python train.py --model="multi-label audio tagger" --dataset="struck, bounced, scraped and rolled objects made by modal synthesis" --train_examples=78125 --n_mels=40 --hop_length=160 --input="log_mel" --spec_augment=true --win_length=400 --arch="conformer" --norm="layernorm" --activation="gelu" --mlp_ratio=3 --head_dim=48 --fused_qkv=false --qk_norm=true --inner_norm=false --subsampling=1 --layers=14 --width=192 --positions="sincos" --kernel_size=15 --num_labels=32 --init="kaiming_normal" --residual_init="none" --optimizer="soap" --beta2=0.95 --lr=0.0016 --beta1=0.9 --shampoo_beta=0.95 --eps=1e-08 --precondition_frequency=20 --max_precond_dim=1024 --one_sided=false --adamw_lr_other_params=0.0016 --grad_clip=5.0 --ema_decay=0.99 --steps=9000 --batch_size=128 --epochs=14.7 --lr_schedule="step" --warmup_steps=180 --weight_decay=0.0 --adamw_weight_decay_other_params=0
Rows from block 5 of a small multi-label audio tagger, named by matrix and row number. Rows with one number belong to one neuron. Each number is 500 + 25 x the weight over its row's rms, rounded and kept within 0 to 999. All counts start at 0. Numbers have three digits each.
After each neuron's rows are labels from the 100 clips, of 14976, where the neuron reaches its highest value: "top examples" is what is common among them. Only what is clearly more common there than usual is listed. The data: struck, bounced, scraped and rolled objects made by modal synthesis. In brackets: how many of the 100, against the usual share in percent.
# fc1: first MLP up (model.blocks.5.ff1.fc1.weight, 576x192), inputs 0-191
# fc2: first MLP down (model.blocks.5.ff1.fc2.weight, 192x576, transposed), outputs 0-191

fc1.349:533510523513477460479504492463502490534503552496534488489530524530537487492516495477505478482536493450450514479506470517475505461504474508485504513499497474479493526502519482535478496504505474515542493483545518473478525551501522468457455507514458455483535504470457521491462510528500460464454500538536500510528529537490530464530493507503518438518518470465517534519498522499480497470514480515486540489518493471498515547498489519512486528520550488516477508489484460497532503443492463491534533497448453502473514538495501538479478511509504490466502488542491506501497497525510489492
fc2.349:539505501496489489498498502498473523503490449473531473485536487519505485500499502522512530472493463539475531523503460426480487504511512506520533509517477475517500560476510476498530490517480500506504519533534502464463475499476490520461497476493513524486504483446500536511471541538499489535477479526505497519483486456509511480520513497525485458464549508503487493523468530494449465499487512484462498515515474504538475534472493540494520512506496521506511466528517422447498482466510492526540525476520504520492497485514431485526524518501451503534493488536453495519516480538531525487
top examples: repeated hits (98 vs 19.9); reverberation (81 vs 24.6); text has "reverberant" (81 vs 24.6)

fc1.220:497490542501504541504519463501446486485539490457472496498491528514480489494489460529495486550490485519533469551493484485480467483480528493522482540469514503555434495542545469496498478511527499474468562464480507494528459531513510500542471496550488505499496466464500481493501513540502512497493490489475518497546511528500495524486549518467518497499516484502520521553442496509436481509514521499471492509504542469502477496515501527523519526499493448516482525493491524483490461503504501485510485532483484491480532495525524469538468529525478494487503562511481511463506500517475473492
fc2.220:502506536453501467478479497484451515494485482512491543454482471471519449545505522536555494477504524474479490482506507528495462532501542528532481505482495520504488469485522500489503563537482493504496476505538513494488503523508549491526483482522518482513539511519490486519451516504521498491494502478505536495474489558540465502522502536517473534516556475503476484562495493501517553511468529528522491510488490522520533511502477477532496477519525487484496513486458507493507496484521500481510483534501575520484513469519487436470457519464511513500485515547530490479501469512536507499
top examples: action: scraping (44 vs 19.9); pink noise (41 vs 8.7); string (40 vs 12.8)

fc1.278:519501513497526498485540493451494498499523528497507519518510505476526443534512512483500472471501431517492509449511483470555561523497486487507524492462555471487536490460512479532492508509506481508458459512477507475534461493493522553514491474487488511515523543484517496503466515520483502503499503529533501506485494490541517513483534506488464439508500468462537493484494547520477525477477475503522478491484479504466464496498530594514514492524530492500508524492535461506515534484491508543528480502522492475497509458532489508468494507489495471493501475494467455497460517519527480487
fc2.278:530470495504495488474480520466500469551531509488530476508495467513484526499484483497530508486472555496452472478497527516515490496512463487496536501543492486540519508536472503467516521507436451508527496480439484538549474522466474476492508477467507471494505495499520497496509465457479484476518504507470494505516486544479483487489484483439496510499456472501495525476496439531528491522446510501531472470537498496483525516482491498491463506483534527537511516518474526512480526503480517503483476498462533490553533495482556467485480459523523531517476498482489486510485452483486494464
top examples: repeated hits (60 vs 19.9); clipping (44 vs 7.8); text has "clipped" (44 vs 7.8)

fc1.268:526545515513524481513531512518489497531501516533541494515463503527549492520484467533530481523459488501530542563495454460474464462511507465470499490498498451494530507484456504501491454527500473522507537476519500515503461521560514515528465490530503510503501536507509499477515480491529511481539472521506492568503474523513504479514479488492495521522530489473534478517505484492452484521476516518511520489515513474504493495494497567479544531535510503486509477497472503489521488455525498507505486493513502491516502507546442502494490450549505468476479517505519483572482521467516479494
fc2.268:484459517545502525530480519480520511482466498508452507535487525514510507525512515517456529523489512498505509549532473506530553482511463469490513512489485475530519504469489499496509501490525544462496460531521481518469500465476495560529476515496504493468518501505517511532485486482473460521524450510504482476470509485485530526495534518457481452451525526534464474461490545525477452476497541460470500541475474513513505517518478440510511492528478524465506515559495525522501530504526499496478503502477507526484491508525520512497514539477482504493496544498492526521503490432498484530
top examples: repeated hits (98 vs 19.9); reverberation (74 vs 24.6); text has "reverberant" (74 vs 24.6)

fc1.19:479456509528505530516511487510506495533568534484522517552522480522466525552532512519495504508537534556517508486470524492493500494470508532516503488545468532492494483479497539500502502458467511512467452434519519526477492455479482478506501490493531488521483540461458490496492493475491537488449492501498523501539458496486509509535476496522483500479495528543456458474507485455510473480505465518554512538510467489497491460500486482492547481486520468493493488527505526519503538474506500480529527484480492502522497469462548517511462546512512484518495470513475482471500483522508499507
fc2.19:535528460451480506482490497501483475481473472505493496461501513522517496504470468506474513461491508469515484518528467498571487536541515481515498489434516501518495476527466466479494487472492519517540480556480491497496505538508517517531523490551508487518480517526500507547508488540495452504556491495517486534471506503514493535481531506493497473513500526461512500513538495493488490484469536490536540452514519540537547538549518477502463510492491523480486520492538467468486481515539531488481511512504490537486530499556499471481519450539515491521483530500501542493521491476502489520
top examples: repeated hits (83 vs 19.9); rubber-like damping (52 vs 17)

fc1.441:507466521505472484507451480502479477502450509497472494490513445473445512494473467458482460465504500487452496521527520486505517469561514506472505508504485488466501500526465513501526542523491496511518481504455475504462490503477458492512471498485500483518510526484484456517521497503547479497521487483482474477525487510486533506453489563522482532486459469525494510495493492496508530451522480459473545496538528487517488498491517479532473493503519476524543486494490486523508498521471478512497482477518510459549444498479523517474494486523463487525511496534499523461449477529444540523
fc2.441:496514490484497531489499492442495522514513506524505495526461537504511469480547481506505528545480533491536498499473446492497496544488490484450460470470496510550504484473526503462483465465487488511526488465504524503495470487528466517478510482510473481522482489483504491485502506501477452490487489506479518492517488491480448494514501452473503497478483547487458446478495494485528454474435522467499480529453498511487483496471459498508472514484506508497456489501518523483524518504523506505493515468467476532470503477499456481521515553492508494469555494467525513487496441426479521480
top examples: striker: soft (92 vs 49.8); string (89 vs 12.8); muffled (low-pass) (46 vs 11.7)

fc1.235:498519511468511447509490511497525521499476526513513496514542479509469496487482526490506513464489470486515470508529476511503497513490495474488501486545521496518492520439557500526502478552496521527522477517491509520505574454469514466509525479489496453479469534512489496467469518500524516474486525473485507517476506492537529483550523508523502460524487469531507495485487501498491441466495466528495479451522508459501457491513487495502470522462483530488527520530473509469534476531552506534499470559500476501492503510489520489464468508493486503537510484511540438504534505532470449510
fc2.235:516483488458498529511503479487508477551458457460486474465472467500510461529502472476489492504496504498503493465453527470493472459526525486518512524494464488454502493537488487507468571493475479463512528467522485481528476503523487506471479462449498523552538474503488524529522481517491509484470470518507484467510508507487472500475487493468541497489473474505511455484503507564517521500528528450480510531471498543505486503498508450540547499492480502493507498493513485535508490471452459490472490477481521522506520491514487526500559492481471488476473512501478543482452477490506517474
top examples: hard striker (95 vs 50.2); reverberation (76 vs 24.6); text has "room" (76 vs 24.6); text has "reverberant" (76 vs 24.6)

fc1.346:471542518489461471511485452467458507521486551523457493468502471471513508516494472491471502477503495503500522533506498509463494465438508490526489443485516505506500496522508540560522518513505513518484501526525491519554494480473514504489483498516470484523481480541468473514490485524519494495477543461490551502527472516500486535520515546517465466504503521539510494517545452467552482524482532460454512462472512492488469496495512517499510485499474478483497477534480471479490533486499529485497479526454501513501532453507469506495495496497471503542480499508486498532549524510445508465
fc2.346:542455462476500521514502460520510521478526464497475477510483489495477511507486561516516481526479523501496495474472489476524460523490508485520508501509485488465551481544510486450513448485488475497526491493470516512485530498486516520490539501518533484526518517470476531457515492498473551487505482511502503479491538472476526486515449430492533496528466500505501470527501466436489516453511519522520514529491489513519535507511465413500521502506505556500491507465525488492522454504471521522526511509507484489478481523480509484460498477492520449495437491475481497481507495492476485523
top examples: hard striker (100 vs 50.2); bar (79 vs 12.2); reverberation (54 vs 24.6)

fc1.321:469499532490525513504494505444522490454470487498478496477489451492481503496493529490477512502477492486481486523460465506499478498570458545508492510515445527492438475516491516560498438554505518498469482494475524515519458488487477492504492517538521520500525522498483492500478478493498504470524526479564498485501471516508509488489536481532526513458469517519470499508493492463470528482466517475508496493503520494478514528479515448501494495472500498496529446524488459499521515499522491496507518469422460502515526513475536514489470476501504454517461509517505523494549514457474489488
fc2.321:553505494496485503499463502513484503531546493469515462507514516490499480499501453504467473477492533469508506505569495470509519502465509458527497465438507458480550511469531509500531549505475495499516560517500479519479502502499552520449512470478505471513468480505481488463533510461470483526485474493471503519458488498478496506549485529461484483490542530508527493485539503509511498540488514504498520478517486472507470522481484495531484508475449489465523571514491502512479495513480520522519485526552533501494452447502489481483515481468486502496476457496517488486491538491490526503
top examples: rubber-like damping (99 vs 17); striker: hard (93 vs 50.2); membrane (53 vs 12.6)

fc1.129:518476522491544477514533443520507485545482545498446516470538463492489486481529483480477465526554488486498497498555501551471504494500476503450489488513476516504489457473501520504539503474509493476492543512487486463566504493482495542518486503500514488492508476515493520496482510519514479495488466507485491540464523502500475466556454484482465480495497535500469488449515480488520544486512520492471491487509507519526517463483515460486490459500492510507504514476537533505546515488547490475494502470522493486460463463486488484509498515450538470457519490526447476506476524502490517529
fc2.129:477511514515494453527464481460532525509443516503455478505514452470468506519523516534512489501552515512491488486475494513452522490480456483479506494543475511483522506475415503498524523505518517501463532486489454461470536507440521503459506527512546514486504487491473560523496521532507466483488522499494492511485504552499485504488491485533462479497494571516522507485444523462489506537482492504526506507480473449501507469487473494468500491494458490531495485508513482496475523466506485517492486500493489495522541537505481507494520492503491500505508453490498529536518489484509491442
top examples: rubber-like damping (83 vs 17); quiet level (71 vs 29); rumble (40 vs 8.5)

fc1.84:530518437550511514473505498455494540552527480466503495525509489505471489498516484502482468463490515482465491517531518540506499513475504490491464517528508512447450456463475498509494502513496518504500469519505452462521501502497485511529495494560504484488490452525427474512492507520545525430492542457507509481470467515484505522493508508536510534493530509506494491521493447454511522503501494457487514545501480483492475459499509493514437485517467534526491484481528502518510501491527509493504510497509515479516517484486509438497488454518478455496470483488500502497511472473471516467
fc2.84:500497525457464504523462493510512451469499547494482466508554487455540480478478488496528523503486484470536495540457497454480482470486467532480490444485507489483520531488502509491485531485504486518527509488497501540488531489532519495459537458450506533492503497494533507503522486489503465498502476475459478481490506485466501442517480493521467461500430467508433506491516492517497513526492522501489501493495504511532514481498494492510554521502510448472491495512523484475506560494493486511459486506501508514492474521475498503486475548503514568495523518518532483491465529453501495543
top examples: reverberation (77 vs 24.6); text has "room" (77 vs 24.6); text has "reverberant" (77 vs 24.6); scraping (72 vs 19.9)

fc1.70:517514515529461535462472501483510459459483563470486473509488509484479535498509512515481536523539515507463510553509536534515502489468501514467516513490513548486530484538498515501520522478523502430492505472477488537494501529499507516488493476522507474509573473501493517496495515500523516488538486504512506501537506501499480444555505477505508491544501504444524483527494519498535560517478461515473542505513486519518504511505492485504501500483475512502472512509492477581506493496444504465532522499448464507471554501494498528502497529531506475500519484528444490504474501503488510516
fc2.70:487516525494485486458521472473500527523478491522498493487500480482469484499485509564553500498528544489486502534483505555531518492497466490475546478461493511496494508509521506484454513500518462538445512497521496543480524497484491514458475485520474499510519485476491453562508509523503482517500500521489472511510517538478506519513484449507516504468472519488469502480502524516481514496493424504464462503488431475479489501509473489546513505539508483569500523489459481526511511522526516484504487546474554477493518490505505535440493527494550520486506495534522503532508516481512487513
top examples: rubber-like damping (90 vs 17); one hit (88 vs 20.4)

fc1.308:515543500520491497485502523530464500528544483500476478527465487532523510494497530461532489494483555479513498504532514550566493504479557514512499483539516505534512517486482475475537489537502470538496555521469495534490499493511494479515505519493474466502508518511446517479494508517519483525558551487473535486484472482467556516486510508494495519445472537505554492529504518472483463483518498506510521503483489529490471469505491519489485523480497532510473523510483462551490506512497535504476505533447490479478469504489517523529472536539495547498495491490505551504528477543488507485
fc2.308:477494483460511531563478479490533511477470552466501538516497522482518481517486516490482513489502503551513530523476499496493525476532493503514507476460492520458507508521530512528480534475519519500484467487504497492530447492465495527494497514537505500522467491484560498516501511473506518494519482519521494515547501499479431510521517508502485495500549518556456541476542461503489502518517527425541517493492521495518540516547475516504497489517513451494522511447501501499519480507501533450525510495521508532487522516502525500498507484470524494492507502462540481484507508447475547553
top examples: mains hum (61 vs 8.6); material: steel (53 vs 16.1); muffled (low-pass) (50 vs 11.7)

fc1.547:529539499480501518521519493517465502513483488508500505484479426499520480483475508516509493522434470521539519518489482468520498514499510485480492479486508503495485530485502514462529482505493453492535503469483506532538520469509519492526466464490515491489476521511495469520492475479494535495514568532495496500465494455534511509444500497478488485499469480554489465459495504558475495534523527474552477445503521532507544452510487503522510513515512519537518503521503439520492501497481515493484490530517527493545485505461527482506522514486552479551471526501506490481512496500574508493
fc2.547:453458519480482503508476511484529511486508519508464501512471514500483481513502500484530527536502515498484494517479540525465518460477502484436516505551514505545483454555534527498486534509500510486504458474503510499518534516494462505525448509507504468532519504472542489514558488525518533472505542505510464494522516473490531492479484530492482517528512518511483458517511506506521491507560471500475439524481430483472500550499541525458464537483506519459496499458503535520487527496505491484480508498486478452499494482512460504491468473480477483469473499474475490531510525475493513521
top examples: one hit (70 vs 20.4); pink noise (32 vs 8.7)

fc1.523:512477487494469535549495538532524470476500523525503469569496512519507499500486483507513553539529533503509507525482475497522489489509507490512535480508470541495498506501498543487555522505519532461451470479482507491513535532479475499516483514522553461474488490470510520495538512484483488482515525465494500530533473480487531464530488493511511433500479503512521477521543479522521505470476480459497543457496522501491518550463544497519498534516527504507499515454465458507506488506500528500511506491476499500501511493536523506513486492531476415516494515522489490511456501526462534463
fc2.523:478468495479535477499488474480516533467448481495475506464523486489491457508486495481499468455463466491474504484505496517469518482510511461505464489490496505542507526471482523501446495512484481534482539487519490507459456473477503488467533476493423522516478462464484487518472504474458528547477488517484477511466491503524478544455494525478475518511507512520502471494477519472433497526483527514501497484501518482468457483522476539488486504490491471468509506540497480501480518487497458485506460543476495550456488505503480484510471487484546543488522475486524512503486523490565504494
top examples: repeated hits (69 vs 19.9); clipping (52 vs 7.8); text has "clipped" (52 vs 7.8)

fc1.154:518516520521524487497515522486501512524482507513495525516478502476506499480479502533525540488535499447536469518507495499503514488555478532518478507512464507516503477490528526535514475561448500474499503542476524521505540508505491501528482481524511501535516499501454466534475478529548484476491526470486522453500498548469487485483535479524512499499506501547480489495565439481527525517496559499487546502500513469510484530486485451516508483490498531510531508512480503504501512506513506466557515449444481551528530535501494517495521465534490532504518473526560505506486532499494502498
fc2.154:471477471419486484467522505523531483510538473462486471486493519476500487527528484485491513485461521463494458479508511516520480502454482490525482503448494458470513468507515524468535499441559454521460501533493465502487511484485475535478481520491478517491520488546491476512497531497504481499511457493486515532498512475513518507516501493472472511489478494459511500502494534484524512501548406507502504489465470480517493462509487501511490512486484439490473473460526480474537499508501424522485483533485515455481493488500460475469503501490474493477494495500476489502494492475504471510
top examples: rubber-like damping (78 vs 17); mains hum (53 vs 8.6)

fc1.339:512483521491513492518516535517487484536484537551510481495503510498441479476475532486533480545476501511526456524512509559515543502492526527505480472510507513497509505502464486509481540541454505511546500499523507520506501500509514492530485518445487535484516490503482492485500520515521506470511464546478521474490504487466500517478515503553515502505473530466522462481514520506492527502508421521490519514517513509482501475512470472510477514509515528489573535532510487507559574523506515511513525500481490501531489515477505550530529463567517472498505514517527516501550505507489532509
fc2.339:462482456501492481489470461484523514469499477472478585498526485502497496524512492488460486432511519524510497526490474495538454474529460486535484519480494493492486491500512521494518506477510495493512517476448479485447514515508488517504547502543504457536499499508497513495487457456498486503544517483508499501507486493523501479501500504465489474507494482584478487501509503491506487457501558506557456496496504495515457519500525475496487524522461444496448475505499501509492469488471518472470480503496480508511469472493510430494492540495508519498507466472553481527496484464474480510
top examples: hard striker (95 vs 50.2); closed tube (68 vs 13)

fc1.458:476500549524460517494476500432511507474515496516485505508462505518478500534467454511467512514505535458479500467531470481490527502491511520472471542431592488512531511473507472569518516520493500494482450511485469500513506526524520490524511484479518500523481480479524512502486489497529471497471482528484536513488516513475489510570454487527488502517467498478503497456466451481459539513523521494494514543472477460489523507498504472520530501534505514493476499470503527499520487492500524462500545509501545528502530488467492524482472490498478504499522468520485496518530489518492499521
fc2.458:513492507464464470505465529501485510487463520495481482502488521472495497495484512519495490493498490501511513468544533536465501441486484531502495472515483482510554475549504534491514515511467524471481464484440516509490519475494431485480504568460532462500505484534529542514503471505477511503456513495516500500475491500543506535473499488537508516534509502500478485495458535454512514490526501531486513469541549481470531517489500469494471497494498517506501518462503437515496499467484483533541469473499512481489487501522556549486552471504526515501509476479538520540511498531482521495
top examples: one hit (84 vs 20.4); clamped rod (64 vs 12)

fc1.171:517521520496473519509513538447543490513517512484513496490499456524464508483527553489476543523507514484487466491511464491501481509457495470492512508438515511481489476486459489470533504454560490498489526490475479436542480502459554504474548510470499563498488507518508466483510503496493498552512489498538480490539518520497462524487509459497489513501545511529517513508499525505500514527485504476502489485488512503533534520474500526496522518539478497532536479481502517551534478485500485457502507491481461475484503499475526499465416493489506510537529503495469463512511497481504536502
fc2.171:472498532524542500469468545471485493521467542529516472489480522477527459478490509540477504506530513530504469449540509488494510502488509479512497529490538487490523518495481487461479473528500462447537487517465508486514493519546514521523530534487497471531498537459500509437501541495513478507480516501487554480502497495511535504474491525489511485496545551525496519524491529526468472456497482443499485517529456512489497512482494502493495510467508507511498489513519483500517501517484512505558470506492487530483526524542553514481507532494441502530465532547524497477489518503545532464
top examples: hard striker (97 vs 50.2); string (54 vs 12.8); action: bouncing (47 vs 20)

fc1.383:452512468500459491546543507511491498530492476537522485499527495509467496483524514529513458484534528513538522536491475503541497477461541482507480519542526475493514498506481485522476508522480478515511533537451476521537549525530454521521509532509520507539506472486486499508484527537500474484463519500487514540465482499533482491487506523556482489483466449501542486451505469502524490530527497525514517483499497500500499467542500452474536467503464522504512535518514479536521526562541502545492506522488509520499470514487524519468482489475489513529500488529505480541475516500542507527
fc2.383:494504530507519535466487508452501527504510529531491547528505506495502545544510481466514575505449489500539461467518515490500514514518494482481502511455523572517502522520507495477502525512515521468530515510555523525519506483486566520514519509494518496521504482483514472498518492500519513500527505474544526473558537492513503515499503493513507502553526512483507459547501494492504518528463490507481494486507520532553497564514497520563466552533536500523516503514518519501511508504518537480517489519501516535507550505545526483477510491526512523510520520492525490482539524505508473533
top examples: hard striker (100 vs 50.2); ceramic-like damping (54 vs 16.3)

fc1.81:464512481478509500518486543469519508468503507473472530535498496471504549521519520516521503491497487488511516492531509500483513442488552505461497511525542495447454513476522556512476557525478557501536465490557504517509527498512500502478471519548482532497494505448481490535472494522525492488506518504508475460492490479506493513514566498508539498477487524530471493470505492478517509481498518519486494535512502502498504497505504458529551498481512494530523477508517448521533519510494505453484455498506503516506513504480457565463515510435512497540506504482518475503505537488549501513
fc2.81:512489498519487497462532469490465499525511491523512505505498519506493473479519503496503497503482460484432483486467482483506481552525456480510479500468462493543531473487491486524545481515527480527487531482501542502487515502468472457472516501492493496517506469530501543520498529483534438530484488487522477490506495490497503501501477495508452502489507475454506499504469488527555465510498482506521459475453499482462490500508516553463472525491504548453501486500468539489464516489451501517539526451479525472513491519510520445532537476541482491509479483507451486533502454515513495453
top examples: rubber-like damping (88 vs 17); size: small (68 vs 33.7); bar (46 vs 12.2)

fc1.525:467537497491474481501458473512496473494519545503511542489517487491511496534544487531545471477508484487506509489495462504462505445496523502504463515496508474512503501493487534510484523529484514532496541503578466499515505519518508464504481504510488509530500488507512472507513502517527478474514522495523559478501481485516495510503493490519506492502508524500491553491474461493524485479537551479477475483492477514501494490473498450563494458468469501446511475482487449475498523501528540435534447522446501487522451515544504506475479525506535493533454513490484463467494519484478486486
fc2.525:503488507499516509523522507452516515483497506554471489478487540507488485474416498465470523490540488496489530473522521502543526506507490481508480485533485497517483472542516466480509464470520534478464425482478536518471492457492493522487516490481478476512488528516488492500458489483514477535502474479486450483506526510462485536547497539465469516479505494481530471506473503511486467462505483519494493502506525484506472521494486547459507493539532543517508514496517552518493499476477523486506514512547496497517513497479539549521544454485478539479550508492492497506529478493515546482
top examples: rubber-like damping (55 vs 17)

fc1.280:516470482479460522539496469558533518524500485495469497477470519509530513515499461481516468486476498449453514521494494493509490499481513467515491512533520488531520528482511500517485474525540492476514489480491541456486506488465477512516505547480555512534531490488496505463481501501487495501540529495533511492534500496514501483531526500535523455488523479519470491560538533488497453494492496504498516469456544534483507500484484446521480518479534476498483485516447515513525495535530542524531502537517508502515526490486497525503486518549511512496539455514514476470516472542495432541
fc2.280:483489517547482489469468526446499512497543527507516549496513485524500531506464538491499532523524507541510536485521490489441526503505480479511507480490484496458492440522504485489537514492469517470479504527465459467466505462485479496445500484486496530451464528478483494522492504497489454481512508494493539489491499513498465512514489541489477498472516535490531510494525477509516495509523508507480471505469494475504484519466548443485523489492493564519536517509538490510482492485533489468481538480481488479488478520514512488521480486486492513528439542491461505506491535539495529427
top examples: hard striker (100 vs 50.2); large (89 vs 33.4); bouncing (68 vs 20)

fc1.494:492504498470517519468541500507466459508478451485494477479481527499537521494528470485501539490516476532492529473490502541512512510482484476502502478476477482482519472497480478534497525492482535498511558480499493521504417518497501544501481447446502517478501472467484523463486480531452508503465490536540470536499486478540503530528476513517490511538513489536552526501505544540523488513470494486474523497535525508491532501491559543469525486458474538486481493480475538483503508500494463474527489523467517471512497502498473478515512466540488513514529526538506517498513495453492511518
fc2.494:458462483483490528541506489505548510494480497534500490518455551498503533448507513494512503501481466456498459504492505494490505478536482488518513490531499525475471516497484490508522550486515500507490557510500496504465486500469469498503511563545506511538537541501442507467480450503506447511535472502545508439487497458520467516458494484461469516512472508498532491505483449501490525435474488475479523517514484468472504555524483501527512496489494505503473495485510478510501499497530519520483439510525491478468500519476501509524475497466566478494489517515518493506513486498483521516
top examples: striker: soft (97 vs 49.8); large (81 vs 33.4); bouncing (53 vs 20)

fc1.18:471512474495469520523509482463520523485492538531453524498500504490489517516533509490508484483485490546498539545512530524467509514480514502496511443510506500494497490507480478471523529492517499514499515485506521487531519458527418494492487501539477500538538516540522510495472523508516496510492481435494559488547533475519488500497532510484498474490532477462499465511439447466458528501541499475484509474485484498537485502510479529449525490481517505503452476518513513466492506502436526474512478476482548453488477537499501493504504547472539528507497509487526486512506473510477484524
fc2.18:489482465494530475493492528501461442535543505508524527496492525504542507464467483487452538504518515466527487461477497468498519504518470472526508525509493509489476470509527533493470518531504528522533491497493495484471494491511520492559518509456486505506456523481484485454515485488499482496542515520534459493492456488475491500531513501491475535507468508499509509486506494526548449479492469538476438529508527504466484493490473484476468519492467539482528531485485489499524504519542541429486503534489453500515488488501501543507476479518458464496496506428494470487486486476493510468
top examples: mains hum (45 vs 8.6); material: ceramic (42 vs 16.3); membrane (41 vs 12.6)

fc1.311:493518521498539492478512518481543517510473502556516522485458445497503516498520489503487481491500496475493484491485462484468561501490505513483491502501474486500523463481497504469514512518476509490527524500459505486541517485497522517518460460497458483569490468504552504493434478507532500526490457497522513513484491509477501511479476507513474511524493504502550508451505479463474489500515551518510487541484531481519520455506446499524501458486511491491506527485505523542505510464531483517479525542538466462518537504546501524515502498508535497473504497519486518472510448566497436489
fc2.311:483464491483521478489542440505520479533517519515532489531457465493477500531510486505444496524521514485515514540461456521506542523523500462517490491553492508519461509544498494519524519538513515499543499456530503505491523505554530509488512528518529484507511469448524493528537493518514485505491512518466514491499488489547494465463452496504538500512487496506517488521493528539487514539488500522479512542529544564495480504470486510524471533511448519520507526481520542521495529530477499477536529471495513485515495529490482467477513516510508507529493488520506478458499480437498532486
top examples: mains hum (99 vs 8.6); thin (high-pass) (43 vs 11.8)

fc1.143:464502517507526530532500513474452480499525479475491473503530466548465495501447529428475528550504536474511500539493561494524478497556472489524491477479508569478507529506515504516488479488489480493431530531480504507493486463497513496469525516526510522516489524468517502497474527487483552517485515497518534513494472452480454536484494502538489519529482512548488475459516507528474505520480481489493530468470487490524489480528509514506544528503491490498533467499538525488500520533513474486524509534501516492500481464495509488507513463480491536473498464504472492465468506503496495545
fc2.143:547493488496493483490468496513528538493460500499505481509480472477537476475495493534493513490457481460496474477532435518484457480439482498441532485482460443499490496484495505472480474464501471512501537477476446485523515501485507476456480485473465471473527483514470467509509475507489467462482474493449477467490506543493501439519492467465467510493504518483478480539497475484508533452492477502496475539500455495463477495460514487508482482479514484497481514477480503497527463463548487522498496467510524470494506488499452492452472516489504481474479513522520487532508511485484504477
top examples: one hit (76 vs 20.4)

fc1.548:560496485499487464525543522508544493495504490528483508456506514515536534463514451527474538547505516535526497528479499532491495483500452519492545473527466462509505493495490543474458463508446499500458476522461472506534499481516498488481491507486447482529488495488501513488471514484481492511491506522529504488519492474519510482521512494500508478498499425480438548491518498509487480497514501506542506465526515444478465507490520471480484508480532551476562507522504489530480519520493474516515469507522488497528489531480492476486535483505496513506525530522490492435468520478523467495
fc2.548:481490517495497522526478500570509526504480458495533529547509521533492469513468517480482523521466501485479465470514526521488503524497517520546500453475497513514526518480515505507533537545488529458517481507514474450507508517518481530564472498541506540471452551515522524492543508469514489498510565508508495535476544502493533523503546532483499536534519478515537496497506497500536543526480540470512555514509488483508528512522504495513518527522498515503505486491475482475507459509495549516521499525505514508496510461490498530502447530480497462527486479478505556491497493508510516474
top examples: reverberation (100 vs 24.6); text has "room" (100 vs 24.6); text has "reverberant" (100 vs 24.6); rubber-like damping (84 vs 17)

fc1.150:523457525487509497473522530513483480491483533515494502481497535508544501534483503508496517469495475499452497527496487490502523465515477485519513502502473467526448549479493458472502485525496473536515511531482500475553507514479502446529500456491478473527502527534475504511461533499514511481460536503486489537489521473516511488493482476492480468495478506489549504489523512488479486460515443552472481507533490512499451519515508579516474506521531489512483478546477454506526504471515544512523531486568476496475460508507475524468486547461478497518484506530471484502518511510493468481
fc2.150:476428472492534478549481537533517540489495480508523505510507516482507480501501486505475470502463472505510478544462477467487474474507484463539518517497477475509514458485468513500518478520465532497539512548514501445528465480508465514508505512518499483466491549478519506473484465509427506506516516483521533516471524504494472479501534512506491526507519517503528497538494480517472493541491528487504539506533531524480472465510516491483528524431486517456511466499497464458511487519509475542452492509530528495484537484537484461536485501482498472520474496455512489539500494499491486498
top examples: repeated hits (95 vs 19.9); reverberation (72 vs 24.6); text has "reverberant" (72 vs 24.6)

fc1.326:552478484498492516493516462492484494495470517517504467466495519494470491496479475538510513494503472476465557463508478530496482493485483521471507498454541510508492547492501477518533463508523492532476545480483501483524503541490558503546534490536517515468502500507497529490523530507501474491513516494510534537486506496460530503518510497479474457528528529456520516516492473491540479476564473476520494495539532454528489526512489523490486531464514507491464511510513523537483470448481491516490525498518500490448522528486455493499500534520522545521520487493428465518545474515503472513
fc2.326:523500560518450523463501489520506504462494539445525516520516507475498500497458538499511527501512490497574490502468490492483477527488491496545502505522453512505552516470529521497523560468511482536508506558491535548489515516497468496469500517515516488503527510505466510512482504534474495519512513525529493486451501510526479506478547489509481486526518477503500477535503510522501480506471509490506516534528521496501518483493535563503508495489520486454502453495457487487532523521505474483515480483519475474468528513472488507470479442490511526544473446524458441503513500502527498494
top examples: repeated hits (56 vs 19.9); clipping (31 vs 7.8); text has "clipped" (31 vs 7.8)

fc1.372:568526486527485504507540551502487513533514529510510495523553523486505477515544507493488511479506478498503520525504493517467520506517500520517486516470529502516490514505490521489463542520484534503521467471475470518510519522480506508475456495547516443516515490487484529485503508505519460481502476479521547508525521547533549494517482503522479472520499477452497498526512540500509471523500499493522499500473459566456466516476507483472486489503478495533495514514513480499520498520512508464548485521463497550515454488563461537493480495562507461532508528463515492497498504509450474535
fc2.372:448526507509507487464502486474505478467557474512536529429467523473481495494503459489500490523483510509478519459510501523543502501470475485516511493525486500482564509530518511489539486507512507491500485510540532496513537445521447467510489482484507465502537505506488493484501492479519481526473494525459457483519503501485498504476528540490465492519506538500496489496472503491526525519559464504493512518531466463536525552499483473495492518511518542510551522506478505495485510467487554491536529521480507497521479481481497508513508508525492480501541498548429519510527507529511567502
top examples: ring (51 vs 12.6); plastic-like damping (51 vs 16.6); material: rubber (48 vs 17)

fc1.25:479491489455487513476494524467520516509486517529478540505460479486536464507493521484505533555479511485497520483423529476519547511514490496467448528458491552484518470493515507492493471481521475557522494484512488478524473499489493544544455490500489472549475478497503497552453510466502494479493491499478460480531524478467471448503484503490515510458521536487480519484497527500436525529499523484491482503481491522509517483538539510446539496533493500499490494508489492491518521516498512533546472523484494513510507483499499481469500484463518512507494516471526530527524516441525529500
fc2.25:456521522477483484503472515493513468509500472481472509504522505504480506475499510542540508490459464495476524563462478450468496546475469483504480488500523481506491463467506475515496520522461529497509490501505495471514466549502515477485538498471539468491491471510462466502473496494490524516527511500487501491471477495470491530492495535527537508456505521489477472489478552542503525520490523438490490546467474516502460486483486517507498498531512519487498464521454487472498513461502474459511520519469481508476526478504461459526463460505510442521530498516529556476515483466493546473
top examples: striker: soft (87 vs 49.8); clipping (68 vs 7.8); text has "clipped" (68 vs 7.8); muffled (low-pass) (39 vs 11.7)